config.toml
train_examples = 78125
spec_augment = true
activation = "swiglu"
head_dim = 16
qk_norm = false
subsampling = 2
positions = "relative_bias"
kernel_size = 15
init = "trunc_normal_002"
beta2 = 0.99
grad_clip = 1.0
batch_size = 128
epochs = 10.0
weight_decay = 0.0
Rows from block 7, named by matrix and row number. Rows with one number belong to one neuron. Each number is 500 + 50 x the weight over its row's rms, rounded and kept within 0 to 999. All counts start at 0. Numbers have three digits each. After the name is the row's rms in percent of the matrix's.
# gate: second MLP gate (model.blocks.7.mlp.gate.weight, 480x160), inputs 80-119
# fc1: second MLP up (model.blocks.7.mlp.fc1.weight, 480x160), inputs 80-119
# fc2: second MLP down (model.blocks.7.mlp.fc2.weight, 160x480, transposed), outputs 80-119
gate.128 112:423398518559480462509519459464501588437594458460569462480483490511449461500466562531607496573548519566469556444541554497
fc1.128 112:535402507637532480521496524522509468506452516459598465529515450486446457576471440508459528458610535507458562447427501551
fc2.128 121:542518515480569426473509467438575448393504533528391553575443555564541574422551469503489508469428448536499469527554459503
gate.129 111:463486522412436457502534380552484546467414467494404465578490463576476518498531494501522550433475555427497428482537542489
fc1.129 116:488479616500585401539514512495502499609515497467484568459518540457501475502478487497535449417569446525464577442455496508
fc2.129 127:471486514416545516468561446511505521569603541487545464396524480362501528519434522555462501553580474553454467473490469534
gate.130 095:484471532527489483613478587432537514517488520460526545559464444512533522523520486472522451471480529437563516453434404395
fc1.130 096:492458529516510523546399523577486476492498444513547572483532517520443544441606439528437385503431520455462480469493449509
fc2.130 097:475423488534545545541452538498405464593504348404525493473570486405492464510541436519455556439526482492642485459559471546
gate.131 079:499522501518503450488439538423458449542466540519546469539481437475508522469500463450464493478579475443528477550470421452
fc1.131 075:513468498491622506522449506502470547514589451484464502540520567552510472514517428449574520502561509472482558446485614488
fc2.131 075:411495509477498517501553418473543632417543557501498505481409494567443491495495518484534536537546434540501602523377528509
gate.132 086:439535428559441430579510512522512510447415573524455508418455407410400467478477477522533535424567464480582659484556440449
fc1.132 090:529465496486503617519443450334507517544539394477520556511452603534506514449513509537532460511499530575509455481482448465
fc2.132 096:452563509408417474507523497459493400618476549548488485493456559490502510413535510515521525498514529480526590519532461493
gate.133 106:433466499446518481421506439556515556521573409415580531451518483544546487571562520509562429401427545448523535496525442426
fc1.133 107:577646536472556445482513524451496513551507450464555413472565607567488451402488485471467466510471576585404492550434478557
fc2.133 103:480484423503465548491547613507488485521463539486606502508460492498558498563488511464474519482454480568428533588542482550
gate.134 100:409575441507491437554530521545541470549451385422466461435532394569521466448573504502505521443548498520557478416553527499
fc1.134 102:482492530501588502451499450500438622524429546569619607483503491487513476445503533435581525479516476534458528485582520552
fc2.134 113:527428512520546536487489598502484534503611457574501465424508476450501481466458576511470446451580524591529564459500528576
gate.135 089:487502567493387504454554531467475450471473478514555540548497517471526507489430471543487558508422553442440396452487483479
fc1.135 090:563455543458528411409553510535471582612474563554525544485528562491635360466443495499544496511417420447544561565464563577
fc2.135 093:561465481452517507508532427472490540441500600499519529528528571572492479590459428531462475438473510507434448555405573511
gate.136 102:457537445488433502523588430611433533576488469451542517493581501496459499442492489495416441488594579468492508469490436459
fc1.136 105:450529430539524428524424530480522503610590448534450508460482401476439523484579467514571513451525505563483438495548423483
fc2.136 098:499459579486532472433546441476539423597474317475467490491505497436455512463531514461505452542538484438544536455597535520
gate.137 113:441514520482539483511546435426483497451469492609502492453404609395505500446468480524555497522478521500472508608471503539
fc1.137 117:527590506529517511572567585448486479486508569525512446514517509468577527463526410565507472566466524504592460517462450576
fc2.137 109:438570454586461480459495530456524436473515476487619504409506415452447417492606435487473587500521459569515492499566444512
gate.138 093:503413476485486574551513428532535544401449473493474531504439473522462470557483498438449569416513402539603481504456568455
fc1.138 093:484508478545412513503508525589540398410497420560413438555438454567474484488575466489430493548473425448462540458494591491
fc2.138 084:487520467493449452533501479585587442441423495567434581440438383457523559453529422545475539482516463521505530488435502434
gate.139 100:586447508519446488436482527550566524486432451431545448530603561576470529526477482486395585473492590464418455470507479541
fc1.139 099:523578566481494498461542507526474437509476468481476537530450499621492500538601487492533472459505448462445474505447464433
fc2.139 101:514403507510461452494532514500434501473537570554437437534452609489529442511589477454542527549526477502536558490502486399
gate.140 083:481492489516499514496474483470512478428445574539511508433465456410478512517501496491535577434516560425590475536439593546
fc1.140 078:476495514485526559469546461482463556500514539603493512554506503384457533448515641477439592503594569417529554457473574533
fc2.140 081:461491539446463474497547597558535599475526594477461524503490596569511455468555424500520451602501505470525615506520513485
gate.141 080:598484481491457508517509455472577594534443553487474496464540568501580470542525557529470478484509459506529472510418502477
fc1.141 079:472520513500490527452523481563563410561457471552419427474440616597597485529463525556589539562572456515482474445555445442
fc2.141 078:507637514384492542435524482520581493513495513472540502510461439561511528504456426489487567516551473467504413491449453405
gate.142 115:535365515499462593524516478443468507428565547518503575601489456523530442480451496497459432556445512567413488471558554578
fc1.142 109:496444516511608526518453499450509532418598506561533508451551498550529520429498458535393476488432525464475437484415474477
fc2.142 108:464424590454532529502466527445558459492481480483470481476563511544493460490450449520453514456683516382525513458533522400
gate.143 096:486402512493509461496451553497551526594503531554443531417513465533415547503508440467459523527553461595512589429412506411
fc1.143 094:580426436514543470434497606453459630476407519544563501431502581497492468468436461503457495436487594491536621432423550479
fc2.143 090:499487498502484584465489520547597490477450525469483558513480427564491558557477496491455453477416514444504537474457502372
gate.144 125:496525504526395508481457536510558519471397462420577552473509464513515592494505572480494537415532494436631525470461506495
fc1.144 112:484424430543491530473561394522516478403607534509579480509528531471490514562505547526406510578583477542468580564433516478
fc2.144 123:494509475521539506468505486386479448554534521583528452512456489446529516560485502479507506504532573609422517464559526537
gate.145 103:576493427560580458435430492462452568505555479489507470427461538572502489524528489473510539486530495617505511495463495499
fc1.145 104:435524562507439513530612605573584417555446448530506438617514532541457572408533565600504473521500499446542554474489494500
fc2.145 097:437518519592568500534529595538454521539549463523460418497607498567478518421522496446495448546496549495481545448523440565
gate.146 101:469514525503509517590462486549520528485525462479460401516428590512465492551496545552507454454535546433484512440542474476
fc1.146 093:620560490548516538547483460567518489472481491445564470582527463654525522530506490525402497475573462436506535464485508508
fc2.146 093:502603543469552482461473472404505557556466442498555428491587595548486442503417503488514509405513521520541514470524508626
gate.147 100:482513487435474491449427561412458504442469405548503433490506471526431472507437516510455469435444588464497515483494584388
fc1.147 095:454444496505557432513454478430467535461442499588462489549545472418501431542478458479416499588447475472479476525520541462
fc2.147 107:594400550565527491552474565473445582456486474528528548512473466441474534434504523476429417482505497538540475479484584584
gate.148 110:512529507463468544499534534413468485513463595564493526457429417454533508548538515547457503529518533429469445480426537504
fc1.148 112:496554422527484462505543507506414502511483457494484492526550527553505497488620461528585450517495492503501526466564419442
fc2.148 114:453445421398467550573512471552529482471403433562486549577539522639502525586594493528483400531412445503539531449463425425
gate.149 113:488483516499500449506421542554520580462454546474655463440500467431573496402589501451574486407505521564553519473591497508
fc1.149 109:518532451526435474458448507498561422499505452502392516467521402532548658597545504542413529449554393489585540487422478378
fc2.149 101:547570588527555380523451381433596476476535475510484525570429533499436508543448505490473463526521505501494404497470507526
gate.150 115:434495521458527576530444427548550504491540449423436515522571486451436463459462516580584520432470511460509474450536466507
fc1.150 116:463495418514498563463438561464456500422413568552485501540447435508468507516464418432558488526441519556452464516527495458
fc2.150 127:488478466509394497534516580489502474426450539423469490511479497546431472521529558523510475464407519491539617454404521487
gate.151 115:556514411438471569545439515530492464543475549544494521548577475501507467501467412510457472588512528448583453556499436521
fc1.151 109:491475513455488524564567495603470562427492538508394484564532424502479459499452503527384430517461531490535538499387557465
fc2.151 112:501547469454528467466539637467427500535463477507453418549454610526527587407514417521554460460403531521561476599476480490
gate.152 140:530434495566589503497433509519438471470396420378538497464510453561478624602537576502535415472427545437524511567468510466
fc1.152 139:496489450498442474562440438461489532549523492501576587472486489454443451510529493403526546532496503464481442474506454531
fc2.152 135:432479495552460468452494467567467549573448430564540491538514457490516464541588478467500475595487576494451531568478486516
gate.153 091:529472473537569486520428432475504510524515441471539533488514435596465443491400426474476393464501481511540563507447472350
fc1.153 100:431504485466529471470430467513381502611502433491511570441561556514528475516529409484550465525439488496595453481507448496
fc2.153 096:491550489560482467485498506550440473525521495433512479469474514504492538520498442522491571506559465563396472495458457514
gate.154 089:478471455490492471505564550506547497501504501445533488558514442568496507534520501502509502464517531478479547539423476408
fc1.154 095:614502530477484457499431556468427467474483479525554538519543489478553467561407477480530425565480500573431494472535445440
fc2.154 094:483390523488440516509496463482512585594620469559484491417574540461512498506447488464497517571631501437543494451535496488
gate.155 093:460440467481487489583400397486585521514510434482413522488513471554448513538587587477500509493520439539488546423513489436
fc1.155 098:422481489490477446429446443413465445477437534576493527446511454550469472530575554395520544522422495526487544568532490535
fc2.155 091:483518488486522451417513540636533502526530418443446448520530413461445543455495507517626515476515518555457439542569405550
gate.156 116:462518491502510448545547571464549577471466505475466440568535436573564471360469463541549464443449402473544498491448515495
fc1.156 116:551459478525498477489396653515493593489498482435480446463557388556503571480452470510448499465417544552505431504458490492
fc2.156 121:518498556526426414516539498544493516446532516487436505470546428533431462438555477514438520465488476564454515542481401525
gate.157 109:509498529444487501532508522441542534490477450567468490566491511570526512608442424478500466660452529454542467477393496437
fc1.157 108:518538526482464447478656384467492472510529489407494465462444551489547363494506501526570558457510493523469557490532468632
fc2.157 123:468600566439508506472463492458546496591482474538457505536471448521421401554522440479548481597512484498480477470490453457
gate.158 099:494516501446461485459555501494545514468409482477587512467436532604430436487509547487596445503531494506471557525474554511
fc1.158 103:479485430537517574444483579412453398492541534574416485433473523582473524497515424515524487600417510506467450466481525500
fc2.158 103:543561463543411519551501442461496525424483554491466516433489576515545558546428515527430444480454500441471529535441614625
gate.159 107:532508492463498522460511623467567457458455480557490446549487559606463536436450475470439456527491471469621497512503452458
fc1.159 101:469413470488549524533470475447494517493556457499447436560541483551468539531567398532513508499454519455420420475437428436
fc2.159 103:549399459591440537511503459558437513463537596501547407438539544552453506484485575480451554432504566527501545499465590480
gate.160 108:476485455469423495488484606444484571467496510504475495495492388542560562480468530513505464418530581545481504593532455453
fc1.160 113:483535471455571513487514491498476487483498416516502465490465498555514466647569412475504530507509460462441484551440536397
fc2.160 117:567400451474547447510540410506514480520397564549572534534431533516542527430562534530514575478531512478568466461452557561
gate.161 091:439459520601471487498491425445547364441596526474571498434539518483620494429565479485512411402540510497442565438479480476
fc1.161 092:512495490479524514491448463453410557525444486524555509529547461398476468516536485472489521535492595516552450499460546508
fc2.161 090:520622505550456495421554434470542589500565542475469512450510461469497491474535593561420525486509492475499501425483445569
gate.162 129:458447505457436562522592561469562427558461485521477452491456424547494520522436453535513450436485526448536439433517556358
fc1.162 118:533468532597538458602475492482527472553515482487515453498505540540481526514467454481376512463564441454515521443448522501
fc2.162 122:475424481521402558515444490435568444592520445543536507500516471456554493472495451495503500539583453422452543516503481399
gate.163 085:443393565469602492494489554512488512429453524553581490519458517526437498568532473438417529453520485521471558508588528486
fc1.163 084:458447494562466491567465580520486487409559486480559381503559347520524564447578526523461557535546488466443505515509459481
fc2.163 080:518560472431455455458556547627553495460418553520528498547525485528475476457593486484566499499472569434473488477523563460
gate.164 109:525486498541463492515463450513518455408589460505473490463440431508487469581503548469478547417552486540484380616484433433
fc1.164 108:435573512484569538531464475489523488508483549512541495442551434526565475474546512495565581431456523570438456461569519511
fc2.164 106:386507502489459530553459461515531479498520454550511506496458396504412538527478597550462440493570490467484357554489494437
gate.165 115:536397581427349453539537435638520493481395537524467473543487446483622456571511459549473473558443487444512455489477473443
fc1.165 118:481468498463390441547525463570556555437427493432516504466474513450415487536495521558598553507523506470449465456589484463
fc2.165 119:517609470520522447461511502540492519450463461480532506487430502510460424509574451409543522552521505529409408513519402550
gate.166 104:543522410464505477466427453474516407566399421475497433506564562565512490525473559422572503489550492527503498567519485502
fc1.166 113:474503475506467401509435570532580641613470519401480481525517446436498480509581605562467584523434449461565605499456471552
fc2.166 109:510569594419566540497548513590517435542502410457557494474536523474521458515445611507470487358554484530431516468543427536
gate.167 124:494526487548536473488544444471596419484483463535365445553559562634518525424546473487477498512515503492439513485500507384
fc1.167 128:416499466565474447516453478523480499580470554490521516528559413482494525548514564471480544375473577444508491473507484551
fc2.167 120:577490474504478429472568534500438497457540504448476547447505529525517453559493401485477545481434530614393535535506507576
gate.168 110:529453490536428521570496488449478554474492463422500526454506426526516470537516486412497516422542502532428536404480398472
fc1.168 120:499467554507591478486452527485460476542517439443449459501546578499517575539497522480443490487450546559582492509493531508
fc2.168 118:535510612564521559557591473491484479534530399458554483540539458513417511530395536492427456524565497537516506549546477519
gate.169 092:447468414484550452570527544444504501490493460569496491464379549531520529541527486476521548563456504495491421406424600469
fc1.169 084:455460483452514547519562521422470492478576490522509536461414506490533459543476488559538470483530551549460483557547510433
fc2.169 084:508534489576549540546354535489452438456598556585495478525516504440474508543575524473391520534508591498485571416552541540
gate.170 100:438482474494414519503504504483519476483466526532526388503573583472519492502466483538510487521462548508583558503534487523
fc1.170 093:506483554496498473471443438513500432588489523512465510501528467546546481439485418538526446538603534622539549485560414532
fc2.170 080:483502470557508531521492442420461461459479482578424506505455641577484610470584474493636390480424497531489493549558529487
gate.171 091:462497490476545518486529455444627537453497526485618525600481472531525493420479472535543503447604516596604535517507579530
fc1.171 083:458480474410536506463603528564456578557493463514559505521529448479587502486584535484503468480649436501471583516384509421
fc2.171 078:477463545542575392436505545558434489612492518551516338541491551556482419447489487493454563434476560530565417509531642468
gate.172 106:493582404499438479404477546455439576473442534478559486385462460454440555511532528516441486535590558606529504483628439523
fc1.172 102:492461391485435547515412505451499470484453491546531464485480481504496517533465562481429551549465496457483438518442542506
fc2.172 110:519513545450549490522494491407561478582523449453503514521421571477492544599388491496509499589478459456480539571418456537
gate.173 106:587610513540490493500498568487501590574365548422449463599519500516469483538404546488557574439469477374567552522500591522
fc1.173 102:523446513422617481518431476584490549515518501525499482428575479570502468587528496489529449493475481520514516523536507421
fc2.173 097:478440511582526563485534548499425467611446484576541509499524424571525443479500478545521588474551492515477538523606494512
gate.174 103:513434501472469471464571461453454534412537450481526514453460503411452477482501636503526516499470495521549537508423544572
fc1.174 101:549441416531488564523487468456567421511429539482586461470409574468506491458561607554466398399519479487511475482472564544
fc2.174 096:506609502496551503415552542544457415523510440491561558549518524502471518579461442467440418552569466486515519510472418442
gate.175 088:410523493460492569471465470442477484557492495535461458470569498566461447431510523566450470513476474474630397544573517469
fc1.175 088:515456546489584537504416357450509506566564451535468540493371491500576411553362484424497511536453492534520470563491506479
fc2.175 079:526490539489518445492440447475432455462530500528505519633593432496478589458524556441531493567462526556468448462497446489
gate.176 105:585450430501531558502476625398507541524473503510487408466466542470514535485529515608405491561507442482524492455431503458
fc1.176 104:513444544495558447429452510560482568535349452455562540482502478466498583497570460468579528509401477374596431586471474457
fc2.176 107:563453476461578491432505463600447533477516508560483479419539500527529490493501512545506551468494552550501548547502456460
gate.177 104:407475477585490479482538473501452448527435432490527499477479557517543505573458425499545515513448520490441452590495517496
fc1.177 107:526418580524476461497534502434454412421455475561412459519454554599472445467496548445486501413406550452467474489516606462
fc2.177 105:534505495561476442457504489536502528458427454471604480452580447573517477492541351502543551494430492508462498478517478492
gate.178 112:500448547531449492466527511607456444584480413368599492560526574529478464519534449509547489565439600492487491445602426453
fc1.178 114:546619420507451469502481572535468479468550531486465448479520428462474503530582508459583501608406512519525490556496394435
fc2.178 108:482471523559466509502501513499512476479539523514519499481441548456429431553566515443559477582494582492510516544562519589
gate.179 090:514568572521452501487598433556491439506485434450487496542496547495566465552480499553486518592570489507554535485468469531
fc1.179 098:419487429493544485529454486475523575473430503449506494486422531459534471510480579520463527495507498466505461480524590484
fc2.179 090:492552442423475501518482456505506539523504435502429496460510562541623536538546657545557581481477460520382447433517432625
gate.180 083:479494561446421472484487563555564506561467539455495496549522423461520468420561556556412486546594354514522601516498428545
fc1.180 083:605553499491565523395529526591548559512500514556458527500462538469489521594475506511451442529497573500540507524527455507
fc2.180 079:647460560435540568508523455507527595470595580468473520521462500495551510404310469541464469530490530470499447513511507510
gate.181 104:483508490491538464475484487510482401534509433464397536551535435544561473467525423498535525508477540519454495460447467389
fc1.181 097:561486597540562492504461485433558530619531495422334549502558547505539420468452510509486552476484477576443484508467525525
fc2.181 111:474602530546522522502508542473511477553466425518565460461571471567536410451551373499481480527481465495437529495551370525
gate.182 106:416506508560501425445491561476449673471486479461549444467580424533489517449550469561542490539529575441569536492516457530
fc1.182 105:507549528578483464551453576501410425544407461456501445473545428539443488559489466477501485488551514439585427429472538473
fc2.182 103:529590524516527506524523505560494478526514451501530500556479487438481453479435524460492527467506518453519447498563619578
gate.183 074:498438527479451609468514415538519553489499475459495503517517510462494445429445423497425455514480453521582492539595539538
fc1.183 079:420510527499540497463504455484628515539478429480433456501478513360491530489442568579522428509515483572484493452490501418
fc2.183 077:481510462506475597457442518447480547556518561505463502572468632463475465514499538493425471546529503605539534483544529571
gate.184 082:368543560507389479626487525481530576465476523478544495542490454602502468493426517469437463480469633468491504369483522453
fc1.184 074:530514462497550565427514545395476441482503538377536432472489549445564434497452516469471485370508539458542479581473552537
fc2.184 074:435541538423438416538529522542530510487499415476459569371489466557476490605563461522453544505488511499379463537472414545
gate.185 081:506577499569533398565543469470516509542599521528481479522523436494485611474517482524516526492468540564571490554500457487
fc1.185 083:535505404500543505477432508489555524454439483470512485535536456551440506521482449504545545476476491555454457431457563360
fc2.185 079:535543528467508444477518398518467586463498614409487479463481459525614445574557481544568494540489508446473477566502477475
gate.186 088:455585521483479452433460562520432473580565568467536532582514473372568456478506493435524540476539503461518574463529480428
fc1.186 093:607500461474413530529562459505520388514541519541560597526481581516460466512437472523428531545504463480409422538541558521
fc2.186 099:569544507519560500510475409526481477453473430526531453533499580416480551444451550489478431501504608410493472505507533447
gate.187 138:520580517682487490515614489473512443458444411469385415503494548543518612526457489538478477490546507609498577549445488526
fc1.187 147:550488631553516506508556495581533536510479514433562502582569572473524658511493477544487493571476483497453503497542490529
fc2.187 148:538538552573490477580555478592531443365501503508624504520520431520437546476571424549426477457495416448476430467484467460
gate.188 091:532471516505406563569499513494528580502438561455439460530499519585456557458462594486492483448614532530443544429606484560
fc1.188 081:457463520499552510542563568555577562521563566517478450545599477500498497519532509425514424386470487430540608462529547475
fc2.188 078:558421580560578500540577505480553490480530415435522444447475491473531465477478633500564471388455450477502568475585616570
gate.189 087:549444557498500480536462400391426451473466528509473492496520600475480513472401511528445498542532585481546525473603550497
fc1.189 089:551545548455384407513539493518505549555465504393536524479511463480515402495579507502495573451533556520402448514550482544
fc2.189 091:505506557528498560477558464532476614516412402533451576494496516501472448482587423460459518555477525434561553486396368526
gate.190 099:537544497547548493456512500539532515516517512497490470457532484418538573462482438565523437573419537466581520584534528542
fc1.190 090:464542458493554545433575497411534486554482480559575465575583439536493481479515598583510450417449488500524518484486540478
fc2.190 102:515498525504446556520546443477478576436531582494477536568491436503483493568519573527489432418399428461486453548437564520
gate.191 096:466457419504507551478511529414477446540489563504496582498466475456506481433549512462538542477572525555557451461528551454
fc1.191 089:553528570548530407486466400476461521433383496465480439587470505454521568549519541540545529472423455453551490556629557552
fc2.191 101:575545472446495459570562562563530550459559608526500530513435500512548513489523449472517450485485474492497483531335500472
gate.192 108:407362442440540504476429369457520480537440446460493480513442493649456470500522408530632504459483525436530473508448615457
fc1.192 107:487517403472442474443469603437497485438465568590482479526458402521484567478574524507539477447511510451564577533439475416
fc2.192 107:517488410530439498491529525523477561462514592500518465435493450437379526550502530491406486440497596525519564455431529550
gate.193 104:465402509432497550555567449631461544499595482431507496468521512478565405572529442457530614465543468476541432499521491494
fc1.193 116:530538501444480469463395489519465528510481463454482578484525510589464466528478444538533472436509501561419479475576526495
fc2.193 109:517533518406477446477484434520464554509438512441546546565500488502479474534437494490596496566405445523406403610468480479
gate.194 080:456456573523455462502504598402589410511494524540489527489488501531382545471452511436624518457540540539508525549533442513
fc1.194 084:483507519494492498503454593548391541571599402413360515414536452530477504584475446512529543592494511509497455446551523510
fc2.194 077:523523523474480459470502608622475580465486532509437500510549532477454527516537535520518540532556499453538484484471476549
gate.195 095:524512483564482495509514521508475496535443487470502548590461453471450484573368448506487451589555415427549476552348547408
fc1.195 097:536511488473478484508457509526527487442440478485516579377524508513515493546496563483403493524524501477478485409574426545
fc2.195 087:541498505563567411567464639576456592513503473462556458485492487420569490549433390424532506445497528547480412539510431519
gate.196 091:508536496464536471520535535567512610564471567444539502472469502484493483407509481506550552496543421450571605457536563587
fc1.196 096:429518486563532464531478482492447514488496560470542505483445546498523502488532529435406473526456538508438444481455526535
fc2.196 100:498561486544509443522437407573510443441469535483447535500460528468452581491572504537532526482407448610473466549405450545
gate.197 088:427521519487457476536509516511485537436527529573489527547491462439464460482509510515418607526494550660578448480465529535
fc1.197 079:470545561436521468510421599512473589444509481542526438474544515524430515594473494593534444461468478460448478533447535470
fc2.197 084:454552548526449524587461456496553438552540495570498516504429461502461512520543506512534457511465490508592472545505540362
gate.198 103:448519534557546510474480520429490437490557443482511527462426560545557467590488511472460521437452552446481513481453514388
fc1.198 106:465495445511487569457500389524518547541444541463477527436448560457470545445600533493500568415482440531545510530564565574
fc2.198 100:384609487517446497501431506421518438496529521559474476439498475473505433408537535519660529519471421584559666551646493454
gate.199 090:455567492485530479510455514564489554466515447497477483488480467522490486549582513415516486411517520397563410520538546462
fc1.199 089:508503516527551456488490477491461541563479381365469489562431533530474493485518439514524510512448538630472422548520581433
fc2.199 079:539454507516511503533568393457485546479463549564553578528514392461518547516433498568490488463528512563487521523434525458
gate.200 102:560480493501477429505505411412512504619598517444462467456443570445465529475547545534524417582496517570525457467495499557
fc1.200 106:572459518519514478554483491450516533347479582514503488508426439540495578489496521508471511531502487545420525535511464513
fc2.200 107:541561514477502430530522482398488579551525570413457537486513441415509581507450482496432522574539517580439399517477405550
gate.201 108:577504493483451476389575433610451576528526464497510455511468626497508463569511457504444559536506587449519424502493507464
fc1.201 093:503500504554505410429558380444447438404496534500384468464530485478542454513570552432487608473457547532457527492518478499
fc2.201 100:551493545510489446460506477561493551435422468506513519498422494580515514536526512471477520400505486477533499454452539477
gate.202 094:492550447458491519477646407531459493536467538552507449495532528485601515448559537455493449456486497547486550408488534453
fc1.202 096:484472478474535470506528481542625435495428459574539546495505513449530448431469472450468505472525543489507521505509462525
fc2.202 096:551453558514576507451505426624450539445551454501475528589561418580429489577465536446545572510473558485545491511566487427
gate.203 101:546497498541507514496482394442435517537517488484494559460432565536443390538484457470462566400546509470407388476536559445
fc1.203 102:481509541568516547515517436388561470510556513507513444451552453389500545447532575571453503464504580435470562496530489532
fc2.203 098:413442495494472479493573466546451509491464533496595405552459525548535471437538518494454554460506543455512419503516647492
gate.204 097:550461582510497507520430374557521477428470549432575484504483491481510542490507479489548542466575499532438420425578591577
fc1.204 106:525472565492467558502470542481466482528526446535518474551512574528605520451505487439638566397443469444493385529543539545
fc2.204 107:497457507525522524478492535514459452520436459483521506585477514533449527543476510425426469504579509451477457465530501504
gate.205 096:479495511561459501473405418478471436513482546512441620479454468370458507576535560463461414499449436497548449515559481478
fc1.205 099:524574499508505503541481466481392461632502559460448494579533507493478502542464546488403542478421426465578548482390613454
fc2.205 091:547470411440553428512529435540498544551466499561528476453477539488602410437538431511510582459559496402525513469482464471
gate.206 100:475493522469570489440529386493472501433457535543466518566522497505532551476512459481644609453334523507458428497537471515
fc1.206 098:479472505438523499544395416365539604561483534607499566514569485507477515500574462446463520476481467489410486460494567529
fc2.206 088:542520517470558580449569502408449422479426499520467477501496518503503348503557482494444513561524462533540420484469532511
gate.207 104:446414506462470484561401422435508489415509531507430505439513473544438519521517460514475459466412490465545478494464523433
fc1.207 108:469479506515623505512460585452457532512441461528488505592440489423458511469425493449474442545428542507498492512510504594
fc2.207 103:534380495553514488536570569468430483500479523491537545568505438439508503494389601510474498428515530543507449504523516528
gate.208 111:509547485528570513495536333423495459558465475568572462452444612570430510513457464473491491485515559553492470455480504436
fc1.208 102:443507559431578529533430566432455409537553478470532420397459479485495473506503524479480493494425506534494416507423506523
fc2.208 099:523428454555553458569481449455444463442515463540552462572559496527530613550447577545460471533531587449476512475502484493
gate.209 094:477522477577498534456512508501475449493524545515520503367502531426464501448485491503502524550601542478508523505509402390
fc1.209 086:448518438513534602441458438481515396386462458516481460423519518443493498516539359468460561553562508519565440511593449413
fc2.209 091:562493523492485431555532510427522617426446612482484516503518547543559470571435494460517457517436523466436426512469604600
gate.210 085:549548419526421537458400530408526477476410564497496535567514364614501490552400534555483505473432613503422439476593532484
fc1.210 087:604527449496502518466416509458539513494343547532486468412509387580411517465487455556483544431509485483531533502479401483
fc2.210 097:433401481532413477527410477446539550517478398487485459514530391562552420522499463484496454517518431463512610425503569418
gate.211 084:461436545445535492404510480469468464459485481487501463437492561517498494451529580588581472589422616546527466418478506454
fc1.211 082:470514524500547517502488473521526516482502492490488540512522553512466492513471512444486459410559510516586619435516541554
fc2.211 086:440509472516463457588473460475540471581437473561516459470494417444499497518481502558575537516551537473491522432515529405
gate.212 102:531485516584498566473582464488450405455500507529491515511476470571491515499453395495473520560483509461449420572439448537
fc1.212 101:486491445424395439445463422515490562443510508434530533531485500574529467433571526465555520554480478510555545578459528466
fc2.212 096:500485508416515616474611465427543555529524465559459551531480536532588544527552652522585387495483458497428427492536552587
gate.213 122:544484491589564487514510424556564457467509501419442486466540590443552609473530548508511561471492489469524429522470482525
fc1.213 122:526489482487549488480517538535551578490478434488506548527522519502526520498440458481569507462481566447472390493559508587
fc2.213 121:417454501426565593511499498506538492509460524517318521558516516428467539403535552455447463499498431468555576452487483501
gate.214 092:457589495490477466496558396470523442517473394590466525522441550466510518564467488467569558416490457548448514542546413490
fc1.214 099:503508488467563454419543571553536647582469498574548432538450519523479500524500485450445433466530474492518521499448455394
fc2.214 087:512453563514559450545549504424516437583558425508531552438500484466537464457477497477488457487636392516498623455543492541
gate.215 101:459545505471530547500469563490430509539504388512562494411518491585426560460467480500512461379500526490521454533453554446
fc1.215 099:508514476500467535548494512430512510471443473551564523485445439484541482420510469527495612508379495531570468423518440432
fc2.215 094:414518547496509516552446531576495484428509434422463516508535488548543444528549518486490545356532470489523575487455517518
gate.216 092:469543494438436502529597519454417484457576453460528484502448538469451524542479467491468505556581602433467444470412541472
fc1.216 099:540566473477538517530473465552564533521454485514495549468501519636539423557554511464507460529488460462547514465451508546
fc2.216 095:529461571489407526474473518497522516469476459524509453538551464653458559561540445456490400541461496483596634526510528372
gate.217 093:492540402451503459527472439546499657471414486491518452523537469590533548518517518563480545497531396454516559512526471408
fc1.217 101:485497534462506499527504416478471528446485447592459457555460533562508465503534466580505476428551497406573516567606569455
fc2.217 090:517534478526438447547501552466498488480572490505506501472456399439443511386523512533571601476536474553506577474537471586
gate.218 081:568474509540407572557564488510485483479480472524482495590470509466544525528448475493498464434466467448555450550484617470
fc1.218 079:491489500499590462451519577586489518491509493411470388457520504540500521493429512545515486531428526422547562484494404483
fc2.218 083:503454479404557509503478413513524586495458560516500467578590474446478474540525586490439424496526559484524504459462504559
gate.219 101:476545460547508503472447558488561463588486452507420503496581459464570523493479452455482543544485445560504527507543401362
fc1.219 113:447565529473564436522543509479505573548439434445460482455494405472450541503569446529534489476478435519473483573513538532
fc2.219 103:577370502530533459466519572460491531452541522536495485503588510512528559506427466458430427415616542570470538471496541563
gate.220 124:584382488564559559520513348481552409470543492486474487403543561535445510555474486452393487395478509524416518506438471556
fc1.220 120:465419679502533450528467461500579614536486465456508441489464513477417553500485536549572521443472545553503522442459521486
fc2.220 125:519503617550531602530621526528577452436556439483455545500471512511537557554475399487458432439534413567510567475520407436
gate.221 116:459442495474411515543517390499527582368546499533489533559443430555532510545455509487553545581533490457423446492542522441
fc1.221 116:558392471573519518558465452529536589423525511485468459519525548519531551562454416503398510542591429590422477487455519519
fc2.221 119:596471456412505508537525446502541458418449564449474577522473450462520484448443520537455541504495462499486415500506482529
gate.222 100:558481538497545521456385519398573462512483466462430503492516464545471459514540552521495498498458537558496486450576354521
fc1.222 102:542451561475623471454558447583523510521443523478525478537552479385564515462445450532483511558463453472593541528432467502
fc2.222 105:492465498531510533531492469483514448527459523550553468554567490480537530531466490512545524462444403528487447457567477555